Weights of a small multi-label image tagger.
Data: trained on rosettes with rotational symmetry, 97500 training examples, 29.7 epochs.
Rows from block 9 of a small multi-label image tagger, named by matrix and row number. Rows with one number belong to one neuron. Each number is 128 + 24 x the weight over its row's rms, rounded and kept within 0 to 255. All counts start at 0. After the name is the row's rms in percent of the matrix's.
After each neuron's rows are labels from the 100 images, of 14976, where the neuron reaches its largest size: "strongest on" is what is common among them. Only what is clearly more common there than usual is listed. The data: rosettes with rotational symmetry.
# gate: MLP gate (model.blocks.9.mlp.gate.weight, 768x384), inputs 0-127
# fc1: MLP up (model.blocks.9.mlp.fc1.weight, 768x384), inputs 0-127
# fc2: MLP down (model.blocks.9.mlp.fc2.weight, 384x768, transposed), outputs 0-127

gate.261 101 [143 120 145 178 113 143 121 114 131 178  81 137 145 116 122  98  90 102 146  52 131 115 128 129 103 175 154 159 157  74 144 164 160 127 163 165 140  97 163 132 146 178 131 126  81 133 151 127 151 152 104 145 133 107 122 117 157 151 139 112 166 125 124 101 172 104 108 146 109 124 112 153 148 102  95 109 118  94 119 161 161 117 103 114 100 144 126  81 129  96 119 160 104 118 139  61 120 128 149 114  75 142 130 115 145 140 121 124 154 156 131 123 148 131 141 116 114 112 117 128 148 163 147 125 131 143  81 122]
fc1.261 105 [129 145 128 121 115 129 120 128 141 139 119 155 140 180 118 152 111 135 144 112 110 129 136 127 102 131 127 122 158 125 144 117 126 155 129 117 120 145 123 110 105 125 125 151 145 103 123 161 160 140 120 162 137 121 113 163 154 124 113 175 131 159 123  95 144 118 129 197 150 155 120 115 116 106 108 161 147  86 150 116 132  98  61 111 174 140 127 134 123 137 144 122  99  81 160 121 113 121 114 136 131  84 114 129 142 195 158 124 182 155 160 130 115 142 158 114 115 173 106 135 124 155 111 122  67  77 104 128]
fc2.261 100 [120 143 112 145 162  56  86 165 131 109 109 171 133 130 138 111 106 133  90 149 129 137 142 170 126 135 105 134  93 107 124 111 112 142  97 119 116 114 167 114 132 141 120 112 136 139 129 136 140 123 159 155 134 168 120 149 160 116 123 148 102 104 100 125 179 128 116 150 138 153 151 135 149 156  98 122 123 170 100 122 156 123 120 120 141 126 129 104  96 102 104 136  83  95 138 162 124 114 144 127  97 156 149 185 101 130 112 125 120 151  69 139 143 131 172 145 133 125 116 183 173 104 142 164 153 115 141 115]
strongest on: off centre

gate.110 103 [119 138 118 134 116 152  87 136 129 111 176 166 147 139 123 166 134 159 125 139 104 139 127 110  93 160  99  84 103 121 136 137  89 111 122 100 160  92 114 121 132 126 143 167 116 136 156  93 144 100 118 130 106 163 127 136 137 174 150 168  98 116  95 114 157 119 111 116 179  97 171 135 128 117 129 148  95 106  84 128 142 133 150 145 131 101 166 145 130 137 151 110 142 131 120 113 107  89 160 108  60 123 106 154 126  97  99 189 133 117 172 182 117  97 158 173 120 116 139  88 103 162 150 117 132 113 116 114]
fc1.110 097 [150 144 151  96 136 157 131 150 113 150 181 116 129 129 133 172 133 135 133 119 113 158 152 117  55 125  81 127 119 161 125 122 126 115  86 151 180 125  63 118 117 106 121 146 126 126 134 132 117 121 135 159  96 147 115  97 131 159 129 174 116  92 103 142 173 104 122  82 170 112 153 113 174 145  97  97 121 143  95 144 133 168 143 179 145 131 171 156 113 107 112 135 151 113 152 135 104 129 171 140 111 114 141 109 142 135 115 151 135 142 162 138 131 144 129 135 125 150 133  90  85 121 111 161 125 117 105 132]
fc2.110 102 [142 142 144 115 101  74 102 103 137  92 124 140 116 104 127 119  94 119 152 178 159  95 144 134 130 126 126 139  86 139 132 129 141 114 105  79 160 139 184 122 143 105 103  84 130 111 128 116 134 112 152 130 179 111 149 138  90 119 121  97 117 103 111 118 133 163 160 142 125 110 112 119 156 159 164 101 109 133 114 129  93 139 191 126 162 108 144 162 120 110 191 125 122  68 110 130 164 118 131 120 119 127 130 135 130 140 111 137 175 100 131 133 133 124 115 139 130 119 150 134 157 106 112 124 129  94 137 121]
strongest on: off centre

gate.70 116 [112  98  94 107 145 107 107 112 109 181 154 133  96 120  99 158 124 133 114  96 147  79 117 144 183 129 142 146  93 127 122 133 127 133 127 157 160 105 104 135 135 105 141 160  83 142  93 159  91 130  98 108 132 156 157 114 135 118 154 151 107 123 115 124  86  89 121 156 128 149 130 152 147 144 146 129 122 101 107 148 162 131 128 114  82  80  98 125 142 151 126 108 149 117 140 184 109  89 109 137 109 148 119 130 102  94 104 142 117  93 180 107 128 118 151 156 140 101  73 111 102 141 134 102 103 118  90 114]
fc1.70 113 [159 124 117 131 134  94 146 129 103 102 168 107 116 109 115 174 136 155 151 116 108 100  92 128 162 137 125 163  94 116 133 123 125 163 137 180 138 114 141 106 129 119 112  98 125 118 118 144 138  96 125 106 146 146 105 129 130  96 113 101 133 126 153  79 123 120 155 110 132 121 125 143 129 175 117 139 103 107 111 165 137 134 125 104  40 168  86 137  95 115 121 129 132 192 133 137 145 102 116 160 125 108 157 160 122 140 102 101 156 125 157 119 149 113 127 137 134  77 117 122 114 127  92 116 121 135  80 137]
fc2.70 103 [160  95 149 143 141  88 142  93 151 124 144 127 121 133 118  96 148 144 115 107 158 160 133 152 142 120  92 126 163 125 126  99 157 103 140  81 122 132  88 155 123 105 147 149 186  98 152 114  77 127  94 189 109 120 126 126 147 127 140 152 138 113 170 119 133 120 121 119 139 124 135 145  92 151  85  97 128  93 117 126 121 105 123 118 122 134 159 109  95  93 119 120 165 131 175 136 124 106 146  99 134 167 129 109 126 142 160 127 123 143 126 144 122 144 100 141 134 121 129 135  90 164 155 109 172 134 159 153]
strongest on: vivid

gate.348 113 [128 157 129  89 120 147 156  97 105 129 155 144 134 101  93 186 144 128 110 148 127  81  94 156 133 105 103 186  94 118 115 117 107 151 155 126 176 127 133 133 125 101 143 132 114 123 138  93 153 131  88 159 158 155 143 138  86 140 149 125 183 160  72 108 127 142 115 121 159 135 133 123 140 110 157 133 147 141 122 125 106 113 101 146 177 114  91 117 154 124 135 132 123 140 182 112 137 126 114 120 140 108 161 119 119 114 133  94 117 150 135 133 100 100 141 121 101 154 144 125 145 151  93 126 124  80 153 111]
fc1.348 118 [137 137 130 146 103 111  87 146  89 166 123 116 141 161 138  75 174 130 154 124 132 104 163 166  99 169 144 123 148 136 120  91 143 161 135 147 150 161 142 118 122 160  88 138 105 138 132 132 119 144 151 167 162  81  94 123 138 111 158 132 141 155 145 136  85 134 115 150 147 123 103 158 118 139 150 117  91 131 162 128 114 127 125  92 145 152 106  92 155 139 155 134  95 140 147 153 119 113 130 149 122 113 120 127 101 132 116 130 126 124  79 149 144 113 171 145 142 147 123 119 116 143 132  60 128 116 112 143]
fc2.348 103 [114 156 114 173 121 112 125 163 111 103 161 119 109 160 132  95  89 123 109 131 111 111 139 125 137 100 136 157  97 156 149 151 156 103 164  99  95  90 152  95 159 100 107 109 133 132 124 100 145 113 105 101 104 160  88 190 158  76 145 160 152 105 156 107 110 119 107 161 106 127  93 130 154 134 157 151 131 154 138  90 125 113 119 155 153  98 102  92 121 136 126 159 119 160  93 150  77  98 129 144 124 103  77 124 126 130 131  93 155 122 169 113  85 165 140  87 168 136  78  91 132 141 119 167 137 110 128 126]
strongest on: off centre; cool

gate.6 106 [157 156 121 110 114 126 128 131 154 150 141 137 157 104 107 123 183 113 152  99 137  88 130 119 114  97 109 132  95 160  78 118 115 139 130 137  98  96 135 171 137 122 136 140 141 147 128 148 156 168 154 131 117 114 151 120 110 160 136 107 155 130  98 127 117 121 111 133 116 142 136 110 107 146 121 128  93 168 145  93 123  78  88 148 146 132 100 121 131 101 123 111 147 153 108 179 108 155 143 146 112 114 118 102  99 112 151 120 141  97 149 149 172 145 136 102 160 132 120 100 101 160 109 174 102 119 127 131]
fc1.6 106 [142 134 113 133 165 131 114 151 134 100 130 114 135 106 102 132 116 114 187 110 108  89 141 117 184 114 121 140  98 131 109 109 100 156 133 168 156  89 124 159 121 129 144 120 138 140 137 110 145 145 124 101 162  90 138 149 102 133 137 103 186 147 132 133 110  99 116 150 110 140 157 106 103 158 123 103 147 174 164  86 108 110  82 132 129 149 153  85 122 115 143 107 151 156 103 163 125 107 143 151 105 119 116 110 141 112 185 122 148 155 138 159 121 158 122  97 152 140 129 111  86 147 104 127 111  96 147 124]
fc2.6 107 [148 122 132 126 105 165 164 130 153 158 145 153 100 124 154 146  91 155  84 126  66 126 116 150  98  78 119 129 159 151 135 140  85 107 115 121 109 151 133 117 164 142 119 161 137 118 127 111 115 136 125 166 134 116 153 104 110 121 143 126 150 102  82 115 108 160 136 102 126 122 118 156 115 118 122 130 179 106 102 118  97  65 145 180 185 118 126  87 132 137  96 117 159 112 153 138 127 132 132 101 119 113 125 154 131  87 121 108 161 166 190 131 102 133 135 120 137  79 182 157 160 122 119 119  98 104 159 132]
strongest on: vivid

gate.472 103 [146 191 119  57 132  90 129 143 119 132 128 153  98 181 126 114 146 161 112 108 137 126 130 139 124  83 104 147 157 151 131  98 148 129  80 111 115 110 152 125 136 152 124 124 108 113 142 115 119 151 119  84  91  91 132 137  92 113 108 121 118 146  71 150 134 144 125 177 174 123 127 121 159 133 126 153 131 129 102 157 126 124 176 122 160 167 146 161 127 103 143 119 134 119 130 144 102 138 168 133 107 135 128  94 121 170  92  96 165 135 102 136  66 140 145 125 140  98 120 151 119  97 140 141 110 109 109 108]
fc1.472 105 [ 78 134 119  68 156 143  99 131 126 109 146 130 146 109  76 108 134  99 142 133 187 134 134 112 143 115  87 131 108  91 102 122  86  74 139 149 160 180 104 135 111 146 127 140 121 108 143 129 162 128  76 105  81 112 144 174 146 126  97 170 111 132  90  97 125 140 114  86 164 128 148 138 109 105 108 109 129  96 130 124  88 149  72 121 138 142 154 156 112 151 163 181 135 148 121 153 154 158 140 124  97  87 127 136 148 124 148 164  56 127 136 130 144 166 159 177  98 146 115 122 119 155 129 154  93 107 146 144]
fc2.472 099 [131 165 126 130 116 137 147 114 118 121 108 146 173 129 130 153 128 166 140 134 125 139 141 128 143 123 123 149  98  86 125 120 183  77 152 154 165 133 132 120 101 144  85 144 109 120 132 113 115 115 169 110 102 135 151 134 148 169 148 155 140 112 116 119 137 157  83 136 132 111 121  69 104 135 150 137 131 111  91 138 180 128 134 124 111 105  87 133 147 107 156  86 218 117  87  97 177  89 112 102 158 120 133 151 163 117 152 142 156 126 120 112 118 114 116 109 143 124  97 109 128 137  92 110 120 125 140 104]
strongest on: off centre; vivid; three-fold

gate.507 098 [112 125 162 114 177 131 137 138 118 160 148 135 152 142  76 159 127 124 151 115 120 162 114 141 153 200 166 103 133 112 136 146 108 136 123 131 141 148 135 140 147 128 116 129 129 151 145  78 146 135 123 114 134 136 131 102  60 138 126 130  82  88 108 135 122 110 114 201 107 147 127 131 177 129 172 191 112 150 127 151 114 155 107 137 118  90 139 131 123 116 144 153 124 135 143 140 148 135 158 145 134 146 139 124 102 133 100 110 139 165 135 121 107 108 132 134 123 108 125 116  96 106 104 123  75 119 127 133]
fc1.507 102 [122 127 141 115  93  98 114 121 116 101 122  94 132  98 119 120 125 122  86 152 111 142 161 144 127 123 128 112 103 104 151 113 159  89 173 126 118 120 141  87  98 117 115 142 140  78 101 141  95 176 141 105 111 107 140  97 186 134 124 107 151 171 144  97 125 169 129  77 156 109 108 121 116 100 154 108 153 120 135 146 118 122 182 132 124 172 163 121 101 137 124 115 150 164  93 148 106 113 115 148  96 146 152 153  99  91 147  87 121 117 104 121 134 117 139 146 149 143 121 145 164 161 131 157 157 162 111 132]
fc2.507 104 [107 131 144 151  80 121 156 153 150 137 122 214  99 140 117 122 100 118 142 137 135 123  91 149 128 140 120 160 147 124 135 132 116 132 110 131  90 133 177 118 110 140 123 131 184  91 110 112 152 142 158 165  83 110 147 152 124  97  85 119 126 153 111 104  94 119 132 102 128 125 160 120 155  87 148 122 126 121 166 139  98 116 155 104 126 130 115 152 169 109 109 113 179 156  91 119 114 123 100 143 112  81 125 103 144 113 153 101  91  87 111 100 136 165 149 147 166 118 109 115 134 114 121 160 117 137 164 126]
strongest on: off centre; three-fold; vivid

gate.146 106 [115 170 117 185 162 139 141 165 139 200 163 103  90 144 107 132 120 101 118 141 163 125 120 113 104 118 144  99 127 115 117 119 121 138 142 119 114 153 133 135 151 167 131 133 125 104 107 122 107  98 137  97 121 113 132 120 172 108 132  83 114  88 111 109 129 142 136  98 134 144 111 141 142 127 128 116 156 127 118 109 124 138 143 119 121 123 138 129  88  99 134 130 134  98 118  99 108 152 114 151 137  90 120  83  81 115 162 116 149 141 121 161 102 155 137 157 160 140 134  87 126 121 131 154 165 126 135 129]
fc1.146 103 [158 112 130 106  68 121 116 119 153 104 122 135 131 141 106 133 166 140 100 144 124 126 163 108 118 110 165 200 140 122 147 165 123 132 132 132 119 159 114 120 109 102 177 151 151 138 153 101 182 148  96 117 143 108 134 138 107 124 120 156 168 121 136 102 134  99 123 122 126 147 117 126 132 120 139 131 113 175 129  96 116  98 100 166 178 101 112 132 149 128  97 135 108 104 113 128 106 132 134 121 122 168 143 124 136 116 122  65  86 118 166 111 143  98 152 124 157 140 113 185 144 138 141 106 107 141 129 105]
fc2.146 106 [158 125 119 117 148 111 148 143 141 157  87 114 117  85 100  82 136 113 129 106 104 157 132 123 104 121  92 109 119 144 150 107 103 130 146 147 158 165 173 121 139 120  90 109 135 124 159 101 144 166 176 116 132 118 157  89 109 145 141 110  89  99 152 161 134 106 111 108 152 131 159 189 114 143 120 159 167 152 111 127  98 128 147 155  95 135 137 122 133 147 132 113 134 114 150 141 129  85 131 182  99 115 162  99  98 162 134 152 155 139 154 130  91 105 134 156 111  87 113  98 146 135 108  99  93 107 161 133]
strongest on: off centre; three-fold